Weights of a small masked image model: widths [64, 96, 144].
Rows from block 4, named by matrix and row number. Rows with one number belong to one channel. Each number is 500 + 50 x the weight over its row's rms, rounded and kept within 0 to 999. All counts start at 0. Numbers have three digits each. After the name is the row's rms in percent of the matrix's.
# convs0: first 3x3 conv (model.blocks.4.convs.0.weight, 96x96x3x3), inputs 84-95, a 3x3 kernel for each
# convs1: second 3x3 conv (model.blocks.4.convs.1.weight, 96x96x3x3, transposed), outputs 84-95, a 3x3 kernel for each
convs0.1 104:492470486518474485567550486445527465491432472498485466536652575526497520545485507522548479557453524525525537483496496510532508507565509501493526463520587487530535530530533448444490506313532531531489469553556494428452474502498542577527519536448463512505547440529533534530505397456468649531513479506525546500502459516517446521
convs1.1 100:535514500486579430432530542487483540473516566517619373488482511492513513364425477515478522447477513512497512462470491530546543465500480482493418500453408416480491532460499471473500439665317465483529486561541501468475492541508480519422474457463463492527501517535467487518541489546510456525527499492511450483515443518451390678
convs0.2 102:472537479488470485488470511481481509509392473482406494588508487542568533566467480681553590618642628502563528398525495430553473444543520484496502450491406494547421481472476459384505534455542525538530417488424430441391479532465429441469516563513567470444533495456561549496528495421547677541484468544465531510472435489491532517
convs1.2 104:500474434470469488496528422518505537474483471429465503510508531454454469440446466475476574454452487571572581473414473549520490526581525489475509504485580485519546502540484479548524536534610441403404369413438473494493497480486465522512485499565568518519518482477557569558517392373585456433406354373473510498513489441488486546
convs0.3 101:490544535478485501555507522473489461457460514480472502554557506529520535479532468546468506523469442518382550457536519513609534528505523478470531446632463516429494522452411464484454539454423493554589539539496598485453476423485500502460545464497607543572561396511447571427577551480586578512495471503539572502516509526477572488
convs1.3 094:514462436511576625535472504489490549565582474575469642491465427449580410449519492490515557503497478565532489449521459605486496481493569539526657429545462455495638536564543572414603477455427491459505601510477570532540452455524547386515492475490536449496511443464526462574534515440461526463528518502517511572537491525508532475
convs0.4 097:540522457454434460537482393575527515526490495564550497496531468459495500425482421460461466569489525587496371454512458472455545498491502481523480488534468536513474490469492524408455515495486478542467544517471489479470555548475467492519465469433559586532643512537551474384529550427504376518502444395454520499483549559498487483
convs1.4 095:428537486537472508537528496563498524544459471567525432559566626503525585508510608650574407577533462398442562500455460422466495459548471459379533473530557507487578438504500513564497510536534474371439570519523588470557506429529483517462492531443560606487488540516522503414489505580535505505597501445438451557457450606508491615
convs0.5 100:428503545384509529468485511472514505510438561524529475406461449436545474441546510495493516522493519492461567496503480474498509558520485535632512556435544440497461394493441483525449528539479520470560471538545486444557463464486562524452567461482476468490494614652520482474495548524520408443528582530505503535502541515487525457
convs1.5 098:475439506554567711451364438520490451544500427536552542489530578496559524723570650538422544529494516484548535482575420523521488443363455464502469511509403410391409496531483465482525447355587436476570404507512401511441463452498473513496579467556503454496511507475471542506510468516503490524493486512488495385486480477513622588
convs0.6 095:506530531512531553534492545488479458545438451539527518503478495564521497531513495478496489462554576506512574475490476363500529420489564472550509465443468440515449471450482440458577476452546485495470557565528535508495494464462541525531519490505477526485532611609459451536454516475483531594459478577460558477500560515501496477
convs1.6 092:437486529453519561476521528517500476538486475499484410476467481504490514450509492502497518483528521529526531447549553469528586506466542556546542491522434526492489506516501517497498488530425414562525536519451518489453508480532466525484467506430538437465498462472430555488542487475532560522514499506546501543546502555515505599
convs0.7 097:495515520390518564426489502534502495488473497511531543477506424474569479474450470495554512534518481532514530466473461476357369487434457542482506503482496449506473549429543467455506551530522561496436502453414509592516399407497324512600477553574466456442499567430519473590508463470516504502496492570556582531545505583461432441
convs1.7 101:457512548488520591441383491572494512564535496525475521503489520436441429552469524497522527511472500520499529522542520469457545495479529509580521551561546491541455477587535482492452397321508506531442521578515509571473379389553429521611530603656510506532467494508469486432513551560510468529562498545541567514503520467435432420
convs0.8 102:503508501447590548411489516509559512473457512491488502556497609468421528459504452486477531530492520462477488485475485435387436455340365448444477520464461576581540555501473495455431478497537544603520457519476353318370415469501470478528519525521460587539519539532445454545603464522439551565394531439440505471462508473459423482
convs1.8 100:520512606489477588464427518548539554485435449474453443571511485490565477452498405533524528553498490559507542523486534489526481462476451490416343509521409458481472456459440444569546504543550531579508493524470523509493519514446472472507553541573450517460498508533584638548446472538436467573598434573460508475502437564463449550
convs0.9 100:455468420569487457521479440475489476472440497526509541513478546488527567525545532493529432412499543454468547417453468430511430447473433442482479470520503449448435454539504519454500436479477413398401489481485441475446500466478483527487471467536504450426541563541552499533501540483512299534528549565534489440492565415471517436
convs1.9 104:492511488498481500474513545470508487528558496481495536416514496485505563531556557458499582467516564571586583449481474457430537512537590496516499473439516525597490512604585568489563487495508463494516488460494463444388494512437519499488508488498573456578387503457466459441445492486587521523514463551477445517492509499490509569
convs0.10 100:463478543475570535477515488412435520398537530419498523486525504404551492473521500474482411497504499466456503503488450519448484467406438516471449462509461499484544487522384525316498430454483488482439499347481455608357543507493516417509567540509498514421499480519604490510546575519507604497583405596545644495593449463499451518
convs1.10 105:471501479439546382538428477473535465505476614535456677474523470461398574501426503491521501458497523415460545467498458446488505412416455497446639467687477479578546546475510545534556611404608597577432501475468341453534494494512534448598514492498531544538533532536513526487552529432505443560458467487493499607463485558471509312
convs0.11 099:514518498482485479483466468490457488516448461493469491472501468451569475469544496418395450319480507383500451552510433523466471472493425442434436460467476486472516481551552529539614531479496582457518472472536532631540429497519501532526497476444455484509498508521479482535582516466550427487558435475486580529554513448427538478
convs1.11 108:480527491477441544528517527485524471543578495498461444449464474448499472464525462400394431377426473425422509580519471607597427489501408490483572386480546460469514488531524414473512486479482654533510522377468602526536481500487457510516458474475523469566436519462399545568520484512579537434562524464513477534498442488535485509
convs0.12 098:468530493450453523485504546472456422509537493493523501493527502513529524506514424542521476487564509368470612347439347536489404491549541477491510474515545453476476461515442479469494572561522600544496404475543449483452396519516449521517489481503475523483488550582494507516515529455423429405446497499478552493482495489383406506
convs1.12 092:517542574556575513541495505513494498523521504469520467487525492408470514397494518460574653499432527512498455459429492502537467593525584494540498499501457524506484511539568538474486462417414496515461486527548401432364504484487509511462469505463507472491470432437415452540528429490464537560476485456438496524466492496408500442
convs0.13 102:476545485470498478500433467469542463466562484523449424512525512513502507512471572517474491451501448493487502555584543495545534448528529435481507389501533507548533464500508481499482431411472376559347448547444512475407495541498524532509459486511557581546524544526439503513473445513540427496530454483475534527513493556499520541
convs1.13 099:472469500480495512476472504490523515540505591522545510490467535494495508519500498477451347493495438498465443563561444467531476489551494490556542440577555449504604485487506498490509435470517547361514559451433519494498526537483503510475450512434496509526498529476531592487464447481486501515553517464475476510493485581496511543
convs0.14 102:468490458459511477486537518498540553540525519529509497435496516413540548439552530436495378559555330492426478642597551585533577581586533464457453485442453504455513651531505581590446518464421478495490456468399367305516574541468538519478478467462517487488517462534419525429537507546505500518518514500469505545493555496510511494
convs1.14 103:490429479576480418575508460520484515500477515496535560545483468564437479467467494467457521475498517519483382438553489445492534525502478531436495554486529556564468554378421535393554513461486489520589444523618539508595517590560520485500524457453551457545534511468529455562445487443466501533502508506524492480494573495515486501
convs0.15 099:425479425442497531451459531451478412498409446478463444562572541507507415512544488483436386467444468482425454473512534483534530500470582512491489496407566493577583581537566498489501464408448408369361553367371518337433541544576416511627429378488504452398540491563490489513457460459476553490483504472501479412567566395544524477
convs1.15 092:507512491473468602508587543559471505539548515497525490527485521520426489513375519505478419501494524451456483540482513422455520481336423468472455504426519554497522460383476436429505603473495482512424422505441408473628519629618448588666428487503475432463503509498521534517510435403493572533499391478489422420489439442508517510
convs0.16 102:506545553382579536426440498513537515525553524504539534500489434526574449470531495533548580544511538511486497413372408451373484466287380477493499506498465496448440511515522511480447551546466474547495473519504537536479437472497390522572478555566445493439474483498564502532496491544505475528552486494424538538430509567433436508
convs1.16 098:508471560463445584449456515492530495500550470485504415525466445504490451491468435530522525579484466496503532535532446530517507541520449538554475542560467526538469476558556486496479494519557495477475457523482498531503456495513424468543492568527465495503474542459475516492554529535517530501560544528536585572495493551477528549
convs0.17 097:479547499500479439485540473496554545497522528475544541551575495569546562525531545509474534452589573509465567465443487429514521535512464502463473495551523501501480488470501474524433491489466465419420537509493548561485496510486475496490468499459583501445578528487549544471511534456512565535527523502485555522566438495545527490
convs1.17 097:468416488525477411547490483478452483519539563534515590445462443477468457450505438479463498507465577553531486523520520532508486561528524511426503544470607517491574451400455535495535469521435433436456489458478552561560516547546539478496490443410512509528494514667484546611473498494460534450503553442477442517498557594454441514
convs0.18 103:536498549476420510472514520588527489593446501495495484511480450517478476501486498580534484524389437538546527500546457531570459527491392447540497459591419465510425466577570560553548523487484486484473477472468538488447476588476467571429490446424519517517527572547481462486536526539588618531573539542457404509487466534557528558
convs1.18 107:551535510443526496427576523462479509525486521473486315494487472535480471521527499481525527512538512525517502514500515517506512558546517554460434512411380475489439490516536454463495537581512549540506611576519547525516532538483466522453494449467499499506484483509477528491448494519486496492501541578542494422503506422498628680
convs0.19 101:473494482596578544574554488507523521499505511536495499525517592483483479590556499517557527495514515446422412502441522559475520440344374483458459573524485358444481447461491406431434575386547475470339482481497449478537475452396412428469533516490436486480479465514463534547488463458472551486554534510469473425518556557505527533
convs1.19 104:498471517510517472478397458552479525444535474553499533508503518529452525499475498390582513464526462554520500548545519499497412607571591469483433510555517478493486469515443475460509497527533503533561423387361569569558523451473534522535551475504452444440537494521587608642434427437475484420527515514457466511463484573495458507
convs0.20 098:539537443549524435543598484518488478543552499530512502452451535487549499462501527524501411459506526477473486538527550487509518528558554462453561492503556431486571517523448460354332454531485537437481593519576555476473459462513529514497486490440490527564548520533540525519546509501517523439483503481480524500507541546441462547
convs1.20 092:459466447496497507513433507479511517455550484528570488489509568448492568531655542488528513473480502456421375502574422546567414525485332535498562453642551542526479477483494494562455482388508502480532498486487438417412504514404514509402492528427525491478551500475508537594484508471468493485504591387485525643531559536478434568
convs0.21 096:460475518459507510531501513502517515445482519506500517501483433432529498518505481613476531465598452539519513421447468595382437555448417491453474514449432462449448544469494598449448607507525527424461537497476468549551435500509450515498558472510486462440393487515484502487510566573455550547561555518392470459527475504484493528
convs1.21 112:528526485473411471501474556512452474481382431442507481504475469470439511549464507567509530557546445607624558550520511656534527585620546502580566526521540543485546449530543437456509438420535471544543444519576429403428481481478472482585467500505507472509487533440549419473497470494407455474480465457522536501526513555489506504
convs0.22 098:485483511598526503557485544525506477465507487509541473473459464468424496537466457559596538599652473576462499577630565525546596527470472476550465468538493490558521487491520509440507540474523488491558546599523550412499447488519442520529463514503525518533404456526467527517479410461434449453487441507537538518515506560493498504
convs1.22 102:515461571497543427504581495521475530517402577544583666469457447497383429473278421483600534463548531415517556548572531548600521486600557529572533542495591507399605532507454519520566494548479544447546504520538546565569455438522462493546503528573471521507453511556471566517532523499509484503470489476546518539538506540537584413
convs0.23 103:464440560525420496513496461515467546481563499529506521523519464543520480513525463543551503454622468511586519505500429505543472489528495457564537443487608533454500486507488533423451505537526511459515452439420495330474502484524433491490550412495479496476558680423517541525467489515531625490454490458592479542534594403497567465
convs1.23 112:514458448466441451531614453507464502499535547456655693530534546516532572572443613445476486471522462474534484517465477469445500499477467473538418518438476556463547491547472502570582536528530392528493437530452494511544516529487514580505484508482487536520539544550526541503502468475507422475502478485535503533467548527477719485
convs0.24 101:508510484517526502466410508565512507555474438527520478476521508455493488483512466398442471498553506454468488534431438478516477563523512498503526517535472512487470533536520422409468442600539460460446398443438420390404526477467513488494541558532562524488579564503452507456507498440565485500554585569424584504458446515543440499
convs1.24 100:452516530459504567475504473455508497479472482507482594523506538498488512519543491533475530528495484500523469556524552546537519525576585515503528438493619485528569486548496473459588458456512543508472542497452496453422467484496472468592515579595538505498510483497524497493462542531520467535537541519556494516485439503458478500
convs0.25 100:497484542499530521422492499381477502452461417512484440484444561481533523455498532516374537463511491493474421487457468478525438475492467533513544532527517557581572488522491564443429512478559303440428516511557441412574477501456454549495484488505483517483500433544447377492510528493582493451482519498612520527532540563530472512
convs1.25 114:528484511517462457494463584529457572518553453506554503468487516489502504514320545501456427522471414502420393469470630526444568562440430465514519452489503445470557511497538475491472486488492514456416561385297520499380484517478513520431501520458536497523487560586533596575470513514496530502538532493454456551521461539471453537
convs0.26 096:516504506470508478494428496490489538524481469498511498477552488491510480489574549530453436403549467432521538461403451503552533447451471451491505533539513511430471518540527579505513525507467551504438477506436515330369477463482481464496495482527609593519575402591504558523550566545548452508517417549456507547482501531518453519
convs1.26 096:469509532494487436528569487513565546487504521551630617502521497507427558433468525473499531545499538451622499484516552477514443480465503454473544488408469429518654455469499474494484527551495514533479482439534505506536545498517456473431534519496485455468486489496605610609408529426503499503468451456469483500499546460551535482
convs0.27 101:527474589491486483524536490484453421482458423515478442498491608465584493507475527441422515471502463529485447566566523532637531503561559497527553548467434560556509498464502533436488501410535392472613490469478540506598473461488485450536526458567504497516459404581503500437533493509540464479507525500513629553446568508529524516
convs1.27 098:511532503462509569525469598579522501522510491476544509475407512468508460552390454512466427572568405523618513418512516495540566515493536494515579488434565473536406558568587527538511485443559508453354450558527480496580488520527491575535515511508578551445466566548452389459439513486447457462490474359516475574496441447466569478
convs0.28 101:459425512417447526490472490494464431517506480519485545462497512469560448453442473455473430496425610450503479543545500521539486517484515493521469483521580546489516559605555478462471510489518580641572498394540488454487484511581453543540505505443504528477529560572528524474486490452502507407547577490494546479514624480506499506
convs1.28 097:501534443494525495414473510400402375472514486433526425487504489541508536466535565458539514455525512591545548468527541540468501562540506485467479524538499461528439487453438568576410493523520543574472580587554495516517601561511536541491490476467439407452480543476548470546516455491477466483533442506432452495529537436437409584
convs0.29 099:515465521559516616565485497556481546497519479497525553413492541511530573452531565416524495523553524507532549460437435438535484483471501571504475509515500484453453457515463357442543478517487558503525583392456493550537519472514510522520469440507476530482503582609465534482456531563497342569525443534502569500540439502506485498
convs1.29 107:483500492462499637498471408498493542489450508526447538485555568485486571560549600500510541508493495487489501508534509462559450461431456492459489476494480509460397455510514498450527506423412496537495528480375557559439474450452492497558495587581467494478498465515469501472525519525576577588551523591460471520500484449514505531
convs0.30 099:468477436464502508473499519528520548536511448402431440513575541457483575443464502664531415547550484490566613552487561455416443385417425491491476526528471511542530518546528476477449433459395504493429491486489436484545519566519446483417485526421431466440461518457474496461463413482434476554495494520467478487497551607491511478
convs1.30 093:504536517472507499497487506477515580474500425543538515526550524519531520493471491396488488485499416611525322530570556547598593443510439442491502485514463503498509450426472430436515494471464497492524470508446525481544608598540531502384479493453419495455477480500533511526507422486481548539510556535458519484415462586467567528
convs0.31 095:443512617509519627437460551550530441537509440516495411582519464531582497516460457514531472546471409523450482505439494426424591459525469443446356489539378441492335497513460485462472573571470567447403604519463495498432373420571385453659450522644512474510478587510490432627477491508486533521521531456563504358593512427541478407
convs1.31 094:501543572465499633418496560519468461459510541457465440483503413564473461483528449515473474525428483600508574504475459473527517547594500531492466526486471464493489475525595491512571508600497496528501507481460561495413459503628422607717506512749520460367540495387534461335514479446434479537414475473500435384490500366512434361
convs0.32 099:523496480472556547504557506456482475515461430488533540454468544474519491531483483488488519479633550418559534432392400439482477564591553420497507481489476435509495581511547481430405510499446541601603507618602469484486547521501515464440463478436527555503461499439497572512482503551473467533526438543505527524452485510453513524
convs1.32 099:476533460487511564495562433497515532468480531512565670509517550459457491452560562469546508530495432414484441559421464574503487580535518511469545515508530466449567439434522466481511479498428539499422442450370439380463608514523526485478520453450528523508486587478561449504558504527551503589498526558534532547515423426524490456
convs0.33 097:503585516556495481460401450463594461448464511455376467489521502430488526517505470469466491473505474499588518514311411485458465564626621478509505442484540497552504465502465493481470485492523544403478521476452454450392495496483505434465528508524529454465461585455502483510537493498505530522495480498521558464488444506488525464
convs1.33 097:524481508548498535488432569490506524513490560461394420473448483431498480490491492528509513474490514456512471474512507507563500565605560454419476547537458615606464480461540512505522571436449514514574479462517467430316485480423522519515420470494529540552402508513502518389508467529460537470483470488495486518426474501437516563
convs0.34 102:497557517473513597506474511511470555382462516479492535443577519529622438474512533503503580558509490488502469572475442519546459510588462453442498497395498467461467500491481550499496537467486514564487497439404450526495564438502538522564560513518453478423515528507413489523525450447607517522603498495485537489455505554479432507
convs1.34 096:571473531522462636567569606491450509479515551556516550428501444528442435441360548501479497527548513478513510590510512511484470556535441460458492462517460505465502465471394487410495592570500591501533508469549589516533604504537551494551519540447595442522591550526566492506506485447516419512515536501450443536485512459506489521
convs0.35 099:461489523482506511455462522509450514559503520497496514508492456520502386491491411509548487453504511441523532445477443541459539520512533463534510362511527414515543548447496568413472632483436476437427558461480530558577458490508503526568515540542488436458480512478425472454437465428631455474598484432535442506556466489445542519
convs1.35 099:474442462529539530499539508536513507552516505522528514485460428485492490486549516483465511517475468578464455508477501521524470542495480518493500470413504478517450544492512536448494433421414448532431614542458527548556521498496565546526503463526515527524541499500445404430550473495598564499625622530480450390494493460589471538
convs0.36 101:559489479503487533525492518530512516495511464533497501456505540547526466507572523470550478502516508522539501379545485440493518466447504500499493461535511434518482478454494487411554462428495488516505495497503500580466537535481517521579440472451545539487558547504523493504479527496539500410548522558446462454522474431501562484
convs1.36 091:478535453458501479469478489495437465498467471532487496474461498482446482488489500505504516518488518523495506445519570475530582472484629517564568514497577491490548511521474515465455489476429551568537531504525493522447460460531473519620499481605501440519475515478480547443491586521488443404509503563538500505532495535526432417
convs0.37 103:513508549481521543437501548399553503485540530484465493514509485527545488492518526529522551537359609540579535505511453537517462482534511515507456546536464503470504528522545532558434546547486510574491496444386352387459496506479548469505573561517526522487536701397573430521525490499548510469500477561571530493517516537498548491
convs1.37 101:453484479464458629562500479580581572603559493476571427481479532516592532577535535349512453514492518481520580460543493442478500406456499502468556493584490543570513473473505561367494417495631381399507430472457520464473487515504517534427487450478509460507461433484489459431391430471480562480448492443485487514529485563521589589
convs0.38 100:512530508547506513480496540470460539486541570513505573493442499528501553489499536352398416557537561470518517470451462551456453559469525431478452350478557428392452495493454552458401528542463468431533541464557461472534517420471616505416560525437503506523537536530458581547489554513503489502496474479501501472462531457511523452
convs1.38 117:465439505571562494501427478534513536493497556556507601511545553489500555541518553422446451455493441494491517503441468518493500521469505487466477455415562480458451498459453471515505452503445537554499535582535502493485519465453557495461560494499537430514449524509519517494504490497591576546477541489471467551541476473503446549
convs0.39 099:492437512572456493459500518533477496477485504469504532548485486464522536535524481436472401466577545462527464393586650624404512628413420454527509452505532468488489459517510554510497569453507486522563527500551538520501464483460454481501484470510489493440516539516492527515493416403341515523403482377521503493465589511438493518
convs1.39 107:493514534499538503562565495463480550465564479522545483529482455474483499532523473530524460511487471460467451526524389538522463444515531495532551537544515513536537444510489504467458532537462443437529455457517476548526469487476485501459460516485535564545549496568434458445382432411314410355328353306492518469495499525544507602
convs0.40 098:599510571453504534470531508485508489449446500440445502461490493522503501466525479549516506480526508468493478488487502488427446480460487475518497517547542537480484548366445470472503447513565456551510432470530481414436503426498542552534498545522496644550512513502548509477527593581468471541430473448488565517442536522492514521
convs1.40 096:504508588493473560492476570500549536477559562528534523499549496546561490551488478452421435435449467493497497417534519539533518507544523493544516482480447501496501482508529511474449427458456598586570538518485555504508424460517474498463452516508426475498442557518398553497501597581512484567505430502532542523449469525520493533
convs0.41 099:497527601480587636481563619430530533516559509534584586501499483513474515511554479533553468547559457553465480485502525569552481463527543506519454534539387507585372463461401505471558517437565420504449531632528548504466451469520437571634431500621436483425523508497491458441529531508562558410566550488525471425554484457537508479
convs1.41 098:420537620460483578449514501582502429505528558579525493479473459466536424463429513471458489490459473539418477468513458488497474535452475526549502533506515514458427530587627537490547460430361468472476435485495495510629459490623463475602426573533391471386458468461306456396530516439515524503516500456556524523545508432507510463
convs0.42 101:455558544586511501458426509581522497446573507498456523477493468467485454549486475446378367539428565460512476497487563516523541539548566530503456446527504459495451492452514526381452492480539541518547494435480460514474495442496511432449556538522559506484482404553518509527470493490510486456580518478490542588486531513437514547
convs1.42 098:485517452543464476473482548515444519432437453558358485481505487535505526491530422523497545574543560512524589570475490519503452454518539492509522471491558517495385514522493511481573475533431456513594509549573513503513473447482500425427473536422547523545514554527532466479511508505537438522552535599491476546484462542480420577
convs0.43 103:484441459468482484505473463560452468430495447521492435523428464469483478508503438466501515521423536491437535506533523396519526462428543487506555559542532536556564568492504479446519487460543485518549447475525482442521487569518427516506429413477463498499461601557520407469518448490457548551437532453480515512555485446540532537
convs1.43 102:484540475461530493503473561533429454499550472489479409557471444532505415579405440481471507526494484496489463489549496436539483442523437499516534496504461534516573514430484508516475454537449452526499539543523492482554474480569423486493461422460509555540469549516480504441523542507415468507504470493467570534473514505483428557
convs0.44 099:536518533529429521456415475524505543517387554499499555452473512488537508526541565358426532424603538505559555489551539513525551446441437549536503501484488488462418423506474454506508409532513488563608458447416540439430475438422476533481455535554479518453524523432570543516474491491486438459503418498554465517532495491515497469
convs1.44 096:453518460424506435439518509429548519482477487510558509421527499498491593490496580437474533477502561500519571616575569498461467468504476520490543456500565473466508489551598459550551479506498501465441503486540545525502398456508460472526517558573598547548561516511402473446495526431498473426427506530542490502502449512505469439
convs0.45 102:470442469472421463492499497487493471543448537532504537470497526465497570474576491490471487471427337462373381462481446402597519522567538493481501496464441463387378478452501429494464475499536421499466545540516434354339550494454460488474474494552539485488548583494517520534515492587442453522496545576519473508459477550481443491
convs1.45 101:456457424472465484478477521472452461458473474465451483448507491501496542486542507534507489557474480520434478505439462449373559531524603544482487551487476503518567530530515495478532583571593526487541553483544615571575481502475517473470530476439502513490501531499541540499463505488500459560522594604504477467539500532511600576
convs0.46 100:454488446476525491472484494458431466453479493488512504492459521553499540440409461448506582464418528458396508571535544463484529456436441454476525504532512495494518501574494555461499484419525553549520482457501542413466608573481497520457456478466478544504491383505473529504515604537566609514474683572508410452522463507466475495
convs1.46 095:506454451528552347528565488505456564490519507543543517478372412466450428496477453535562516516504517461481511470483509428411447495479467484472501489480581479481581575494515483435484537664532515377460573503537530459482539589513529518500526451439464490556593558529562392515396490482498388471427501478457468504517484540544502521
convs0.47 100:563509520583538406552476543481508496486517495533533530470480487470476474509484511453467431480580364480471491420449438557417471567536520441443524436401579467485488586442553514412460540518549521468510545486529497491490437450470487445606485538497489552585393400476412547421560452523479662537495525520443476496531438547469507517
convs1.47 106:545471468542544449539418507501424487496460464499524624466470498455444489450420453470534549495464454476534486489445456565561505452461489504516543460573658553469604503437473538594588478453470500503468481571516491465499501508483506457540546552476506539502504488491500487503493530559352469398502556500463524538464550645488446332
convs0.48 096:451498483479503508578521484544395420505430522496585530430650557534499508414453449481478485491543445463482512496441503491463468604545518493434509490499606485494517496532539508477462483478450510512455520540483508503590504502525494462462460445387515525397509510505505502501465544491524509481570512577517494549521487564505508528
convs1.48 090:471447463512530489533528577503479520497557513583717496523526607576461513573395700542491545507430458537557526479550401519529447512555467409429521497419580457456471441442449483496454453466486432402498445523583590619502569568538502537480478466480490535482447536537459545460506436485584426427477458486476466540459527564542557481
convs0.49 102:471461492510523465503540511440410465443604588468501516485552578448501582494521522457581497538549511497534503511568479541489502522453512429492414463538454453487422509557511473483505512490524521491564562568556461455484603556422616495375534463369532531512512538474547562487501521558519492539591534519407296450455558514479562524
convs1.49 100:519487430562563394533577495438489524458538524530535561516503519471476492508490541537522479490498451490494468577533506492458510515511567471429435463494505448426564469461436510470473520598540488465517513475493486490537582570386583534400511406308523502531567495524504506487436504448554584554490537521442375459532446534595603582
convs0.50 101:540516533427473526460463551529464464506432534559532608574523571532541475514517470524573438523558481585550524435440441417513503438529497592506536521410532473468520433465492396424535511422517687624592561452578567384503515490496493539519424463488547489472604570576541575521575564493516473526517507561561537545594449524508493474
convs1.50 107:514449483508450443553491504527506466585513575544535541518511541515438511524502496511555601466489489398484455359400465421432422443470356512521543441414527515498522463430482485509438555474540410531484431561519521556444579509470551529521514460486591530575524528540513451513508521542480536483440552515445436580503470528507500506
convs0.51 095:444574593505482539483467521517496460447444466440483470578556550500561489538554518378467452543595501544558539470609571470417530443415448526504467470538566496526560368511487508499480463479504594568555472536529397448449413492484486486499472499500491457437485575439587491471441569575466552528494522502561492483521470498471499454
convs1.51 094:572552574515523573468481597483487562511511595512502534426401391503414448464490430447498425491452429517514503536495539547532535533445470494504519483472524452435524531458482440521602488489507542560520465528504434512488505503492491479534497515551419472530489392509588597581452531486500461576449469496471511503479515540509499457
convs0.52 102:523538563586524514542564572556568534469554553500545496431524499552502496488530482450374453595549518453467443411480463438398479485527511444554528356374431459446485543431466558457524522451503444462450486483496445573533429481577484380430463484458551593533503588457492522533520544493541655507551460519521555501449491508484508496
convs1.52 119:520463520504505463484512524519529526488536563554542640468481504503475438405413455454425438543515498466487436577455559328420371414431504491511499523453459419362577494460490460436483508559396465495443434452443471512619482490510532515549494575519535516489506526565531487579554510558524539501532478470501525455477433524502450464
convs0.53 103:534489497487516482423499515546538524495508494476506533550471547469512511489532476396494445494443453509548505440503446550588464535529511563484493506488485473468441492478517534419496549501535502410520432480426392303420497403515436451460544514541486519438532578492445477459507497458616690501512490507488480477502493493477523498
convs1.53 096:530455512525455477536493589490470512490510485548498546478532538526460422441417434518525525560523495542537521554504479468466497519556555519456549492521502445476569530464531514509541451458482504504517522532522533535485482532503483544492473430485487463473482471530504438519483519478492505592444497505512447585507461530499527567
convs0.54 100:502499508482552482562558568520509501471438525536464476486451540448555507518429494533464430492484503487480515499516559553531524539518485480490470468499518534511466514465494513365489519611475492473489436386501510482492513407501468482553450443481468474509479474500495474453462506465551827470371392396517497535489487530423509495
convs1.54 111:494551451535486371488511453515490474457466456486420582505522478503503478479443489496482499507435542510478500522502474633518483582561531523529588465390537486547633507489529492469547541417447504530519532498516450455529535478562488468610470486528518443470480456516494505551559562469440520491465437384467501613451499615484514393
convs0.55 102:484485473451474484465522518463508508484456516511508495466448459454526539552630524512517487531492496493474489502380395538543491572464504564576560514491516430378491437501541531522488505449455541476467431501462448355379501543498493516529453463526538447466545601473506495468458535470430475523649636507530522532509562488512513498
convs1.55 096:500511582510545559551541614481474498505504512471533551452505484507536531523578548501517477475465438404511455538541547514473487538446519558527478429469360505396374490475525488496498504525512537469499525447464560494521487513527542505481572454386449433437560529488486496500507526527532579602584660658519487471518463414569535431
convs0.56 096:539533489526462482532557521462413527489496567499534507493509479478531512495516511478529527449493453472575395420466424483481424509544510488522528472517514488460473502522480516493462507403473411487575513546484447497464542575544514457509445418528550488469505568497515474448509481525465463471464517576489399476476510514460544513
convs1.56 091:456509487523569490588508435520505544505569525514545524543529478505490470455461485529539461495532530422473498522450515492568570414479538499532523479526533509466494504511552486560566469467464545559564498514608463501505437507457504510487461541501517541519499506488352376519552561584578540465591534576542556519478502452509489402
convs0.57 098:542520465544487528468525494537518562467457516577536511494464534467505558563550472506529450520510494488449532477535480508579453501493436515495431516559482490485469563528496570436475504436482493513497456493397382474515468472513461506476523518471443500533520500456526464493520485395512416461457446472567482495593540516473486518
convs1.57 092:531534510529516457463491503471483479527473515544502548476485484491524533504529485580573514501481459521483502484489479525470476528506459499514506452505422504491444483526482454500542487492451441583511578500535473533508513497493561541499474493498438486463475433553482430486417490463481555534529544452503586538515464514493448511
convs0.58 102:492554453515446499536587528448529505601546613523509524507540525517555568490479545437517432458459484558479388533513534507460421495515447557501536541402501554536522422507495464425544490454469426413447576498399565554630542494478575465432438498437515512553573676582538471471502494509518528463509538427459582580510530511528526531
convs1.58 106:522477440512441564500486373485443412491512448460574414557508525531538545464526566501482579510500493421480499451506464451445565529439462486504497624468503381622472484464477495507472565383379506581578435501611623497472561516416546488439568493497441491490529490499487507530506541518559505479577522514497488580451656562491483607
convs0.59 102:555648526397491510493426516488552491470514430426503484447501448482486499465525477521457512491490496472399542455513464499442473480534464488478528477556459433525546585404537504440508468619574499478520408454447382504379465418454474509527494565504525571495458796407457422366597613567532282510489474595405479505469455534515514503
convs1.59 105:499480594544453724506390489495539463493489555481445485480579477488481517570557643550548508528507503548506487547493496476486489493509456523497498542499446476524357499589501544558545477395521519506504527586513486508511509463448473485558559538610560538526521476473467500451451561561475498516492511545488536370475467474461440599
convs0.60 100:492532562530452508567488454488528545432499567441508496525540523540533529540429487504495373572544444512530414404420479492580461501552559437434433436500481486603471542499466566484443513596586579575618439573470473513465522452472598488439499540500572553483537533516463463440486533565475432514395354426502507491475511515478454444
convs1.60 087:555567425508470491499475554537550459445516542497473508500478467540491436529476482534463435528469456573538489444318460532453503558647599498565606599513569556613540512552501560557468466442561467473509489496607401465451437485484500476501489454517515475507543515515530546540452506568463483536425417481526532630473562531424465466
convs0.61 105:489547528427482463455427464474528468536442445472410401502532546522566548528575513460557487486545450482515489499506510434495478511589545467501500496434471479552472496472465520505511584512502468481422582536460480448378442472496439543521512567481476523499537633530405506533519497526533537546515523530514466465482502461475524515
convs1.61 096:544482540522540723484386584539541482534511487513474547523504480533476496484469430472480392471498439514466335486521493518550530547522466485493566496477502483482521504518586502545639460477491487397422478424364475382355472472526471461512535517611506509434512520420444529445476516466518485499556574530515484451429515492468452471